Weights of a small image captioner: decoder layers 6, decoder activation gelu.
Rows from block 7 of the image encoder of a small image captioner, named by matrix and row number. Rows with one number within an expert belong to one neuron, the router's apart. Each number is 128 + 24 x the weight over its row's rms, rounded and kept within 0 to 255. All counts start at 0. Numbers have three digits each.
Before each expert's rows are labels from the 100 images, of 14848, where the router gives the expert most weight on average: "place" is the part of the image that holds the peak. Only what is clearly more common there than usual is listed. The data: larger renderings of crowded toy scenes. In brackets: how many of the 100.
# router: router (encoder.blocks.7.mlp.router.weight, 16x192, trained with AdamW), inputs 0-63
# up: expert up (encoder.blocks.7.mlp.up, 16x48x192), inputs 0-63
# down: expert down (encoder.blocks.7.mlp.down, 16x192x48, transposed), outputs 0-63

# expert 13
place: bottom left (28)
router.13:141103122098126121131150146121151172162149138144134092116172125112125135150106071166188106120077160103114148158105121163147083150093167153150146098139119138117085122092108162123104090129148139
up.0:124154111129126149131129081125082117121172150125146110076183146151135099143121161138108130140141140154179130116135105097160111113104140131111136159129140091141114131138212104126117164176179104
down.0:142094146141128131088104138161107129054160152125159105158138173121076147153123080116129147108121144117130094162131117136146154146125103143114151129124122164162124102151169103150121137139137139
up.1:124158126104134129117147172144182148125067137135115134158127125146150105137137123166106153155138107099113118108140161108149136142084175116092104125111117119108137153117194097093147133093116109
down.1:104128128133115125158150157156112120118114158076116114101138179139166129127129155114125135129149144124129126153083091125156129116130101114088127110073168127115129112167143153112117165116078097
up.2:135106140135122097146098139140119166123103107125163136129156146140141092133096144126154176144132145137140161130087103173103172119154110114064138136153139126132144108106131139171134133143137204
down.2:090151118114150126081149157132149147119132095110163107136094111124120156128106109097111141091140143117136129126143108168154123162142110180168107151137171112083118142160126118131114110119094168
up.3:156188137152094122120124099140152134125146184105100106091114127114111118123128142153170127131091090102143097137157124149131107125136115122099091088132137140133125135155136118111123132133158156
down.3:181163125118090123156086092114146109138145135113123167081103069141176153096144147117158130099109126143148129114133156106132110114121162131121141126138101078136148152130129146129121128125130140
up.4:124123139109140164164135112138132123091142151143119184116157123121121152082120120169121151112096130148143078090118140142113089125111145134089155100148112129131110168168169090158175138106126130
down.4:091148160136175115130143108141101148146119145130127106112166124170125099091164074131081140145136100141139106165115194172113142137111150125120156152081134110127133165138165112128157112139120125
up.5:123143132089147112185173147156151147096127157129116157116111096097142084144117126133185110074107127167163166103130132060130096170164133087108099147164154132124108113109097138073163119144147094
down.5:107160114113141099107087141146142101132124108160143112107121117132083097147130145119153169154171146114143131094136105094090113137144083117150132123104146146160161137116116117088113183107158117
up.6:088122111113107128100139130179109127119135115148145088113159150160080143157158117136132116142123161121134123143128070160180158108129129140118085106141138093133145090134170098153146097105086108
down.6:116068148130129115094155163171166138133100150147127140152138112149142126159162102125099124123147127110089122142102101108138141117099118138123079111161152112155107107109100085110145159168114144
up.7:094133131123121112137122112205142161156109125112077122118206095106157133141123134130167168107128170136122141131125106108118129118078141131149109143136144109126096110066107145142122124135152149
down.7:091119105156154118080167121125107112151118095125150110157115151111117140117077200102091119152150122121122181146135122137102104130151098137147167156143138183114137120115128149110125144110148122
up.8:055148113127114136100063102101103125091113129163113185123111111159140126090111155139141158111129110117110119132104189099205127112097116173142137133155178152126119130131124071141126131103121143
down.8:070151112124122120144134132118127155106088172142139151119169134124146080149133134110126191181115148135110151131107132166112101128159161121124168123139145157184105170150099118129119126100146162
up.9:119174147120152129143117169114113136180131135154141123121121128140093130161122117172143111112105133119176125148138101152130132183139149153089132099114117135129119155118129146125112125143157077
down.9:133105103111162106116120097109104133105111125114121111151124110089157116131146110132104094101136154098125102118118139191058159132149140127174156086121133159090121155130123117111120131124119090
up.10:105125141071113105091139115103183149151118154128099112145194128118196123083137154160126123158160156139169121089121123169165076101103125121131092124102155121127141129140147129104089107104132147
down.10:146146107156126097123156131156139178147125121165147155164148112141099135086095120131099164127081159107103127167135100122093134129158106121126122187115161107099123126109172150145121141175124107

# expert 2
place: middle left (27)
router.2:140121084158127105116137138159148136071150168098140165122131152154136149112126101111097118131115103090123099142102111151108112092124107125120174167089120182108162148141162120165165126040110105
up.0:135143116127149156127087112184175127138115126134108133163127114156123164144132129120116098131134097143121137125112060140121069117069104132165120115095162140142134139138139171099134132128118147
down.0:145134140146123129153111165121112126154144134096150126138126155115097128123127195138155139115104118180143145130129134067135151150150161120091112118138105088126115118125125167124128122165093138
up.1:143129093116116161112158132116109174178075132112139086143127137146135076143131082135154080146137104143145144152102152121140102144138087135128172150129084143100120130150142127131156113113162119
down.1:129126131110112131123155142109090112130143148117089087100111133126137119101124089178127156172142148093159135109146165113148118133148128092084131108102127105129133162137139104140112150115127155
up.2:175121166110148078125211116139171124121130125160138114123122175109121142112138131150115118109129123108152130102127160089140118150105161189098125127098126152144101131124152092110115171138114106
down.2:146090133155128150081107117143133188135139146139114131123137097125097146180139167135134146149116160180130125138116107093142149158144134148110092106143151129149065075132095124122149160146084105
up.3:167147159093109100163163109106114107123116126098143142127109103090113149114143160148161148127119172110129120116125128135188108113064159126153137118182107135121126144131107171128085115139168137
down.3:173109155113099131160128167091151132085099139105121086128128118125125133130170091132155172120119093112087162123141147135126145127139142085085199164112145123115162139151138158120148115110091143
up.4:120121110149159139109131145154151137115134103156123125109160125130119130174152121143092109149113072106128074112081116130130132120144105120126122115089167111119109128107114131130119147151130149
down.4:177096101149116146060114120126122145138124127119153133106122139129067135135159093159140124126159123089116131170112125109121110096125103122110122114117151179097134159127150174087078111107129062
up.5:134120176108117134164102122131136132136119169149114141143146116138130128182098100128135128146157136153118156126127123095142145102115167089153190157195120134122121125135167119095113124115114155
down.5:120130130097146152128102159127103165134102141164073161103139110107105111187113149119146111128132092134116121151132132137141142177093108142143159114160146173115156102113119103123076110096144115
up.6:168098159103122137144181117127160082129149111135091132147149165146155094150135098118098142090092103181167103141126189128123135123111146134140123116121147110126147129108118121130171128111128131
down.6:143115120169173129153105156122169122174132098154136184149132109148076116148138120148139154107119154161131169093143076100087157129108133148104133148147121115175091084142127090101163137144137105
up.7:113169171101144126131159137101093104167092112162098127097119062104110155122120159142124146120150144119111116140091135102156107151163109106142126121130161125134059127121164132156152139119153170
down.7:098116109149161134103095131127120158153104092106164138139105130137102126145119168135111161055153141145140104101112098112080139118137120179142117105135143125138145125132171151116118113118089088
up.8:157129123124138123132131113141094110158104101140100098173129124136136123142104132144122102143098125157075132127143110109127090098116131158127113105140152145131123134133138126111140134133118126
down.8:169110175127113136057131143129114116143128134123124135134136109118062141165148156125102130169136113107109115151154137095098091146134123127140101117110139136142150128118060148056086156135127150
up.9:090167128062109119138105124194162142118129178156158115129143138071116129130115111093127115131141154128161117118147125151102102117104132099115140140184116098112128149155141133127159161049151127
down.9:114128125147106146089118130144085149115128135149176160118140124076100116123144136101136118102119129124123171131121134106149142096137084101123150151098143142147123156140120125149106124158121065
up.10:135164157154122139148090121123115075135130099063129102147176169118165138123139130153162105174107163115125142184139158143115086154087136105136148132114153133140134151115062140161117117123109106
down.10:135111136140145149138106141140134098143145134146094110147117093126108158144132133131152154128108087122142142142120132110190092129144119151123124113096172114082159148151166163088120145097152184

# expert 15
place: middle left (29)
router.15:131098121139123143135155161062159132116128114142114110165087104115121176076116134117131122149152129087121143151090117125106165109153113127157089135127113090106101156173136146110141113097141172
up.0:138124108151118111147084117139179129152159115092166071116118191159117137117130134150128165125135119152119133145141114127104126152092173130143112135140133102114133089086122060138109132113111116
down.0:178109124111126106173150102151093119147133139112141115103095092111125162146099118182138111126158124107149126116137103138091150094124154131079104100111177131126100104133163110107124131099145135
up.1:145134115106102125148120110158083110117126142139123137135123108159161152114157135120095122152128111085116112182068159191142127133149092140114146143105150106109122161169182140120153179122110126
down.1:148144149135095171103076097098092132147146089095123173138106129127171147079127120130114140149126147118124134103143119124144117124087134166171161121132110144118139129103115152102110125171127091
up.2:104130097047088106157113163138179153114186152128196107123135143116100127158119084147168125140068157114114110098105095169118119172106134137067142153109144147141116124128099104120116125110149111
down.2:111157111043107124137099176118149138107130142142080097110120133109110125146091131129159110132114155123139123156117135116139119133158132116113149133119164125179126119085099151109117144090138145
up.3:137162151199148172153151135152126107128122164152124083071077108169102165111115125140101147111176142137135103119128108127159143130137183141132107090117131133154124136126111143140142131084122088
down.3:079160136165114156110122154135130098127147114136121164143160135078111132131109141150122132093126154117131137181173140166135155139144134182110123127113150137172130157130126144128089122094161152
up.4:125160143120162136163116117186132144140114118155136118116131140150183149110121106154144134118117123158174133103152094080143123101102148118162104094139139127133094132140135110166149143152130128
down.4:149141133117092117102141098141166077143146158132160124136161117136121109062168152155080157119147107095122117136144142124129130115111144081141150145064095140103099142148094160161135143126127109
up.5:127129115155123128143150149146173100143133123148123102131118090112148132122121131111152098118185084150129130124125160102133141111167124125157121118096127107113102140085115103080116135129095164
down.5:126118089124115131113118108094130140078104140181154068126119147103105105145105087147129064101113147164126182138130104125168158126110115148139161120088134115112138143135107157140126135118141139
up.6:123155096112130154114143086133082105121141133176101087123108134134110086119135119130112144103155125117139095147127145129128166128127120096116093110109165110142111187120137108187144109153133098
down.6:145165172129173118132108152109118145121105124130111126105119115112155111145089113100176105145110113130112107128141120143116133126119106116127156096175107178104139165133124118148113128097120148
up.7:167126156125140131075138124153126136122141138086111136110147140192158112117140138106146121153119074144174113119151097136143127131077155144143126113112140129153156155098114100139102151156125079
down.7:134142144139166135133167193114120105121105141117148099126132100116117139123130128120167124089116123128175160144172089122145099137122097145097094108117137149163133104141157098162106155138126146
up.8:101091147097141136133140113116123130143086152130099156138104117177131104118119098067147103135137095114094139147123128126124119133123139114163132147097144106125165127109144156077131152192159130
down.8:178110161149115159132096143101083154119136157130084134110154091150189117142159099098190117103097109128171109107113138141126117102102119107149131122111128120122114125141141133114142110107127134
up.9:118156061118129113112140126086131105125143139130127131118151097149095141109122163104158145161163116122135131112091136143127130135178139111134092130127155149113129145119101107117148142122129077
down.9:106117166159115110103113086153127135149120113162134149144114165104146151137209089113122111134113137096114145143161177142136135156109132140133137094118165142121131131142109082092105094125120098
up.10:135118126140155139106161110096187106092137111108096118099126116140131114092139143105128140111115138129129143177186124074174153154120122107151097109148145140145131157145111143132076118135171126
down.10:150103148158102121083185158118134131142147153112144069115086133124130100150103149111111110134120114152148106157160138116127152098168159141102110089122090110113151107157120113193132129132130108

# expert 3
place: bottom centre (32)
router.3:105123123113109146162124135127154145164135108131181152137168164135130112104156135150109103122133115097111111127111136126167073105110149154064075130193144135160124108079072127097138128073092149
up.0:137167122118102135118113121152133134154111153152108123110092102131096165161114120121159084138118087149119085095113104144220144127093120183114129102113128113146127188165200100116108113158121148
down.0:154144145103127104145121173101160145099122169107153116121123117114161135119131141121086127131154100134120113103150099122185127105100116167094102119147117141086154142158118114138151093141134165
up.1:154113132162119096092121107116138149073118098105090095102099164135131137127179163158126167155096148087096142135127144166155088133117139110116114131156112144138123143098140147140115098154147106
down.1:128095145130127171175116113143113140172120159115172154113166197110107104119141144151129132100135138132172119159166137124115128155166155133079147124105127123130128128128147136112139094128156115
up.2:108076095127152116116168129130127093109128099175158100132132130170092129109108104135126132082141165137147130096119116141132121122111111082160127088130117123125142143119144125122139141098134071
down.2:117135133127109136119127127119141120148121112119128062107138151120066135141131122165147119148161145102133144137121096149153100123128095102153109168150109149136119201124168164156104110101136127
up.3:122144086115139144144119112123180137129157116161119145113102134156110144132139143079101173161122119143109110115122076171077138110087123133134166127101123120127170120121158084147166133116197101
down.3:138131110130108169133112059081152136141103131143136118167114104107128147119153118094119119104157111112132109124109159128086129121165125117161180149164115148078153125116167095122121141122132086
up.4:082143183141137089144117099118128123123139136134114115118101161087160122124097132102122164129161128105152164089120151127127139116129123161130178128112117090117109105151129076165120143159180153
down.4:125149149105130111124138097136119169134100103108146162140137127136101129119152166138100074090122129124154122142089132198137107138119159114125137125090123148147099127140086123115106104126118111
up.5:116140197138124134151100116095070181120145129101117175130121123127155158113133138114125126163109154118099097143126144110137144120134169135113145135152133135113202133125101118092119133148117161
down.5:095113128148089104117125120142129078107132138117111080125083123136144145162103126152117155105134120142145126137138117132144163122169072118158157146098114122138167133145144144140118114123154153
up.6:123125097121116118147089104185114150148103140189126122120143071110117183118089124128112119103091106129144116124145137150177130136097128146136151118134149140134067119159172103137084120148175125
down.6:122138153132134101124143130155122123079128159111140142131151102136156120133149118136108085173145132107144112094119161126161156150083107150123138138161112108137106164119104081113168126109101196
up.7:106119144152149099144176133127151126163111160174122135148138123118147103155113117113108129095142139138146114103137085125076136113097139146106120072105163139134127093139172072176144110124142111
down.7:144106129130132126132074129084135142113184093109177158122079139148140140091144114141121117155118153124131117119194129130165093139050132125111150112139119085118139111124126135084095104108113151
up.8:137123232123140148124109132084101140170100171109096138092138124106136122128147157119170112153120174101130130137124103150113107113143115119134145126099122120133113128132108132162110145143187146
down.8:108136100105115128107165123112163141139128113109129146112129124148089125125143138105135142139175144135111129130200114125121132098179105160153166153114135104157127112091140145092172116141129149
up.9:133098111174148068152123151086092122085144119147160106125131088153146126099119131135106147108122140132131112104121155115143087182138128109171152077104168141125178116132085124121136161109107173
down.9:143066167177167098091126118131105153144138121123155115103096106157140127128136115131121114132167104165148153122129107140134088159114131120169183113126132136154107115145069137141138144130120136
up.10:130136111149115070114124109166166173112153160108123111106179123108174126145126110122166141127096136138130123131103130182091166129147097122136114128094117134130080128132156096110127125093084131
down.10:163145124160134121101113158124138103130148142101178130150120131122114119127154159154135105126119140109118127153130110152095144107167081141132147177089097103146123111117158154139134154156150126

# expert 5
place: top centre (46); top right (45)
router.5:163095139129145138145138154108109109103083131173124098125130120146133098148149107114139115135134096117117089153096119112101118155171163157121106116138110143148141148114151158119160098145111119
up.0:170161157143120122089153155159164124149126114111145112097091110133120169125168105123134102136126119133152122116108108156150119104069126136142121089118146129131148109085118122089131112138120107
down.0:102101114112144093152173121142128129190159167117163135145121107120124145098150089154099152130157158116180158088143135122173128138144145145115143116133136133129094135131106127154077118132092164
up.1:132131114085097093100113123167081114109124130122076088101173119120109078120118120138151135097106098086102132149136079157153162100061130127125191131130161141144135125167134122067100127169148136
down.1:147111102114116125102107106140146126149108127150085136097135127152113116144072148143157106112136212155114146145139123101143148128132111156140150125144177164193164150114156155126143146132134157
up.2:089129162100134106116102126142156129118096117085182162102164130109122096147106156123159142161116113144146126159095103151170179149146099167185133164117123074123120166140141113111083149158117152
down.2:104126088133150115093128131123146167095101100110131150165136134110098154081153160159136172112140170110136106127098119134145183132151125145102155133078145121171158130155088107133128127143113135
up.3:118096051109157108148133120132118098148114189132141187129156116135109099128135119171130090135153104139139161112151135143099144113141114111149155170156086095110083109133138087082135173115116118
down.3:130117137146141162136092109157088068152173080158084150084141134106142117148105139143111118145103129117123104104080127161161119069137168104112141112164134115116128142139103154128123158138116148
up.4:169112120150153158122169137097094172133116140147122122143095123142150117170151105101159128124155106126127096112143159122121086139151126149140129108091077115125177133110151103133105106122135138
down.4:112152141145100110149145139144150118129091095154100142143157126139155138142150166106137138099132086150113096120096148152094100131155118126116078111103124126124156136119100122134189081091144158
up.5:140153143149156151180076163104096161139110106119085130163140138101161130163140170113144151147144107155049122126163131101109106136111122111147168102138125130140110108140093123139127122138137101
down.5:102178159132156120158099094117115100121094113140152140120132147164162159126177173148089134125106151156111154140130134104134163147104145116158164143092103139130107146128082139145106124158118106
up.6:087105105131123109145151171098146133100146123143067095112140154106109149106131112094145098116105127145135093118142099099104112152136111123106116134104152154129159130140108109119117100097162100
down.6:147119118144103134141137100131132103171130117145144114130119089153093164130127106140122139123122094110092106168093111154112106145103100137159175111125112167136115188095143108110103132150105097
up.7:104113115151139140096104140108151138097110069101156126130137167161117153103140143159144146126110112162095135143168133108131102133087153130153198147083137140137102102152106128129118118144145129
down.7:091136120135130138180128130136098124127136120142086081131106104130146109130100126116111141116163157111152135093146124104132148116160090120153123155136116086143081132125088111148125101181145152
up.8:155110111090124125138119151091058134113090115111148107135171127078129139162171105106094105145147153103154140166092130091117145159074132115114098138110103102101115109091116077171145083139144179
down.8:134112149125116136103116146092150135150108144117163125114122096133103151154181125123113107152132144149149138097131120097144117117118103108141120163171116085087081130117122139116117126125089113
up.9:131125078101117136157100111158165139112174136100130097109100145134147147069127116106145116122108100126134128143112185154135079146118134101139137152147134123128130085158131191100136139118134146
down.9:115120137132105115098119131170155124129143159122122151138148128141151148108126112102131113151132154128169113109136135149123115127085174133141122127088090115092101093154130087147127144163128076
up.10:172158112089124123142136141085153091116164112098157104093131129132144092146123153122141136136113192127152131142134099128145118090122135122120140127124136110128112135112149160185129175159122085
down.10:132132130156099086145096111120140125161121140130112115113160093107131127141107154110148133177122094196127125150106168142110127148124097110123130170083111075114131147110155127152159105136115109

# expert 4
place: bottom centre (41)
router.4:106137109135133130121156112106090142135106100157125101109196072167167104162124118089082082142142135129144126150065139125173166130125117156151114118133176111157104108122093118131101136150118142
up.0:111151137085123146151139140129118080150112156078104141146128146120122090134126129120124158113124127142141113140100111148089143123039139117199146126092080130121155149148149083106144188135099172
down.0:143150145114154145172094143147128148157125131155110118116106164161122117129137105152135125154091168136107140151131136126151114128139116126129106132192121126109119142132116105097162129100116128
up.1:096124122128139138126089114177141129152168139140132121118165128170124103113144115148165138149063134152154109130125136158163152096111178139149086168168142107132107092138120122111087107135138118
down.1:137146105124118105119142115106116134083139118114139151130130100141172134116178084150120124113138129162163155157095134106134171112133136105155145147142156100115122175161133122171118160145096111
up.2:116110122130141174137121151152099128160092148158133126102145126160099109119154098121122057144134145163163136148095170082125143152133166119159118157136090142138096154138183130159103154114107154
down.2:141117106130147163123142125154106131123117146094150106153135117067171160101159160105101113125174130147155115111151155131150148182083143131163140116119099141149112174081114139075102129113099167
up.3:163122160105145115142161112164206131142169099171109168131078150103140145136104136100139120121095147127139095119139122117091067101100148125133127115107131172130126089105157148135122145116145151
down.3:112124167138124144143117099169160145139129132104114093149133103126169169127119154128143139076104088126107164148146136109092110145137118124121113091111106112148170109138138158101149117143114127
up.4:208133148154144090110111106127133180086164128150168091130138116148098093139123131141155141138153113170168082131145078145111155134134118146091106106103129151160123117118146120152100141070099075
down.4:153133086142126133129132134095119098125104083156068125156122065138119177148153125111120104113150111078097157116158150119142107083113112102106115103142149141138139144102123119100147140151145132
up.5:128149151126106126108161141142110139125062142099122114115131154092128144113134116126133129161179102136143132146163206144184145106149127130093185131111155109131134084142186137095111156109116130
down.5:078129120123140099120110135112170128096122088154120173138130137127147142117108142127091120133131165131126143159145129105095122134129136119112106110179106138114144082117142167109128109111132123
up.6:194110121093124137127116148147123142152109125110166103073125137148170128151115106132098088157106135127127094139149169149129152103121122137151134139146173143126139069150090138096117092100132112
down.6:141096169152102084123099144098128123124112134104119143108095119146143156147119084143156113138072144149121155091144156103160146113095087119161134099145137120104141152122152061161173132148154155
up.7:120114125150135162145136130116169078151143151167146135181099118107116145109135113107145133172113093099135130088135075114082104061116110121131086124166137116101158121125123088135124132108105153
down.7:137082102174099103092117134138133152214139085102160096128123130167138138125132132147111137109100139123119172135139092159143114126127142103137155122133129174150126137128118135132098201133130120
up.8:123134107054131139108154108171143117161139149146111115164100112125121122126125122133122158151097087113165142060107098138107115145077121122165131112139122144097095127116172102147162164087159140
down.8:064127145109098144105136158200120142184152105137158138146131137145128116105133129117142115139160170127131109143116124158096171131174143092095109108150074105137135138096123128148100084130095104
up.9:124138149144174131160156056115116098137154132149108188126108155143127118107133114160133145166116145125158129137104139166072128160146149125134126101125094150121096133109129122118179126111180102
down.9:140121141131141134124130082102129142081153118114079101114155103136122120108154132103099136068163138142124102145090100112109139115146140118119094128155080086108111119141138128160111096143170144
up.10:128094173105139141155166118127138162117136128129132163152170085120137130126129099145128158104085128111105135100114136116129144078089139119182104094108143133132104151112135143143109161089102153
down.10:072140125166121141108176126104139150139166143147110123115129106092066143094061126096075162168160133129101147130124109144177108104137134117144098138121092150098148106155141126165122088136148139

# expert 11
place: middle left (86)
router.11:160134131086158121153126126168113107102139126177127105153160114130108126142137106168155135114086120149115107154135083096105131140139138105152130130132117122122084127136151167118121121124142137
up.0:088093110134113116128119120161179108128114146125168134123138141137122112147156127112114143129094170131086153154113127158075138109143122150131164144121093113132137133109106148164127097116185066
down.0:103091114075141136107126160133130167147108121148117110087106159131075110156156175116129114130147128088166124100126144118149121127118124087093113191162155121155110110098116105105082108124151088
up.1:091109136100111124115135139118111129127169147155138153133105120082153130105146113122132139085115193099173121114148128068126104125109124099132103148190132135119119133140142103095148110111134134
down.1:144173097124154124115116133111146154123096166135131146094127139133125129149142143095139139214110134140144142155138146162102129127103079155093116094164107117157092165139146091149105142125124128
up.2:133138096115146152121120104109125103092117079089116119112142126119149110118137124105137097106082150138141106129142129141119178215155155152126137111146142141138122154143133133073113116124127112
down.2:131131133136136102125123157129139112135119135129156100121137116105124166110144116146097119131140098148128116131130099139117155104114142156142136092128117134075128081120085130118098100135146105
up.3:138129092108111132115189134098181131116195144077136133142129166101118139121139167154160113120112167123158104101115113123146104158143143124101094147135158156132138144109145095113133166152123140
down.3:105127150146153084122148149154110109123123133134113154150149129141135150131092138155142185130144124114120111152143124164110084160153113117112090146131117108123151157156097078111088138123126178
up.4:121127091100154135136114135117094155101119126141100089144157138080124118164137123101155139169125094108133131129152110146183087102135133135069140130133150127130106164147143121171104166102159132
down.4:161120139100150128110093140153123151157124155102137157119120177140115095121113114133131128147104130142157118150132128143124170157133111174173131160135149135102127119142165111145134180153151173
up.5:118141103140138120126093165119140160128174124125142119156090178157140112135141150061128137130125136126172111130114151153125140142148117115116108129111124103112147156096174091139101116119180169
down.5:096146099120126131107139158111121137143186168150157139112106136104146142117116129119134137143147093156152127141131154139199115123134130132115141115148124109137164132126103099141107151076115120
up.6:172149095148110104171047127150159061099137108116181075100163138110101153163103134123145111142157072148196123101154124151100099127135149127122155129163128107126098109119134152095093114112147096
down.6:130113096132131138134096138161156141153113150121149108103155114079133139164092130132072162113160122123106124170108104142124145141062123148163151087103164144087106097119141123144098087146143108
up.7:125126139148112146133173123161136144117110107116127130151115120125158089113148127194116157106093167125127116140133146093112108134131131190122185110134130132126090117174167139077127098127135135
down.7:099143081128131115118123153132141122141116137163127118108112143123120149133135134118125114164152154136134137081117087128153049125145122109135102097135064168114106130082117123145193110108103136
up.8:151133149130133136167179091092142119097162104129091180146102119122079144119157130115134162134100132142141126116159120135112103123133107127139138102109134135122180110117150186147135166126099129
down.8:149137106078148067133167148120141136126120125160126087162124159169110093115154110109153142123142078139115046124084159146106093146103114148139155155152143132130160145117093130124171122149153138
up.9:104144111135121125112136160173089155100138092142131120123119072124111096130150154114134149118127156117164103157142077126151130152122134107130163096138123127134115127186136111112158134102126160
down.9:105168100110134157174112143129136109088112120122151147121112146135153103120116134179151097112151206087130123125126130079130134070150134090123125101111124142119074133107188150177154129121101100
up.10:172096122117120108107143202126124128118157136132112107115064131118110071169108122149159154123129147101135128093137147105120129155134111139128149123123103155122133112138106109099086120140113163
down.10:125146153107135139123148154087107124094151151159112153080074122112148106138179104146141198145145142106103121149131133096152130127124122115079150106123129090117134168131129094121127113111143144

# expert 12
place: bottom centre (46); centre (31)
router.12:171141128096140153147090140116128137090168185137116107138125131209117133185136098136155134148116112166116090170123140140093125134185158133099159121117150136144114137108136087121086124176103138
up.0:116143113127118130134105154091096126126147116099166128127109135148141085134091149115163141122127113146112131141099111116127101147114105116149123098156150110110149131113146116152180140122092101
down.0:142105100130157174113127115107137105163122107167138127127098157130117155127141118153114184114154095142148146141128145115137131148136157082118138108146146139117048137155138108113162135084115117
up.1:073142068089140075131097132156109159117142147183144140146154137114121100142136118150145108140125153155113108109156111106103162085081123174149113110076145127138154132117150157138128148146149118
down.1:098155154081119117139127109114126165156107125077137113123136125118125154085100138153132136120094110112137157100107133140125120116088085122132143147124132104138118090123132141147116178120118124
up.2:207125168086115147159111076110120121150185173137135116107129141087130106137118118160127126170121101150130120101107092143108095139147136130154161166183099104118085147133115113177143145125142102
down.2:127081118147109164133117104130117091084146109121165120131124077149105131139161111112122141154110118083146109135127096130148124116113128118128129124104124168149112119128127093139111132137163152
up.3:129148152133111119114125121128112112123147126148120096125074156109113106160130106090154140130121120128085108135138154165124132111140152128065130055110122142136097134064139081105167132155119096
down.3:094153115153146150136107154111115109101143101115145155100125141118139168098095109133164122106115167147146142139140134115122115147161132101165157164142149103149127167150151119086113110099118130
up.4:141141095147102080129153157150133156135142087140155126078132145105152130148128112145121169147140139130119131147135150099130153147141127101105090118123138133111162080107114116078173116094145096
down.4:122132108128127121171129122096125095113114114123139153135126134135110144092162115137135103088123139170134177128159115158113114130123105132192130124117154094085127171091137164130128081109073139
up.5:095098134105125130110109125174149139108131112142137117108148167114159119123158171133085173137109136135154132123101107120135123147118108152143122183170119125116139119138139132130105124105086161
down.5:128116138127109144147087137107104110136120126177111160102126132141093151151150094168108161122100037121103115173119107113152099124131156165109150146089116141089154128117150166140166128110141122
up.6:166138131120142140109177099105120108113138142129116117154129132103098141169129124136140176100141159134156108099155130155117107160119134173145132100134157121140122160127137148112189132106101139
down.6:134155149159167122081130152164152145100107064166179120092134101136112107118147111117154123145160139097112133143153124129141132142120070102126143152131151166107114103142131189091110150115127148
up.7:178173146137105144094174117150109123118106133107115081122112100127107115130102112080084105097147157129136150100105139120108171108104148103143134075133159132129125137126164064140180147137087137
down.7:104177148135112103109138135141144153133146091124144103113131150079080132131114152088100161103104147110134149140111169134146094154107118100131148119139127123114145117143125159121140156166155086
up.8:102125122104128167126140098106138142124098187114114089142099122115102143130118132096110120115084131112146132135167141156131115162117120136144137144060164121145065136153150115101155171131153126
down.8:123116110165158141090082148168157153131132117172141138155131112150114124120166100196157095141121114133153109149120167101097126108116084133078140096139136131128139101130135132092089107083135143
up.9:115127120134149157123068121126120115166123134118159082067148151164169065089164096099171129124094124130147111152165139098131150098188137156119129149109096128131169107146100130144130112140124181
down.9:129111144137145112108106138129136133126141101128153153159109183114131097139120130151145159102110121117149131137111136113095120116153080120134133137144054102071158152157171146134148126136109104
up.10:089116111121167137153141132118125117163181096100137161141103131116156132138132139116094128159116136150146127101109129130120094101092125107146135107079100151126175136157183174170133121133131085
down.10:139146118117114124127167170145135097164109126138108110136123147164118129132124135127140126193157128130143092150149126146121124115122134107086109150127131133147145120104114128116148179122141145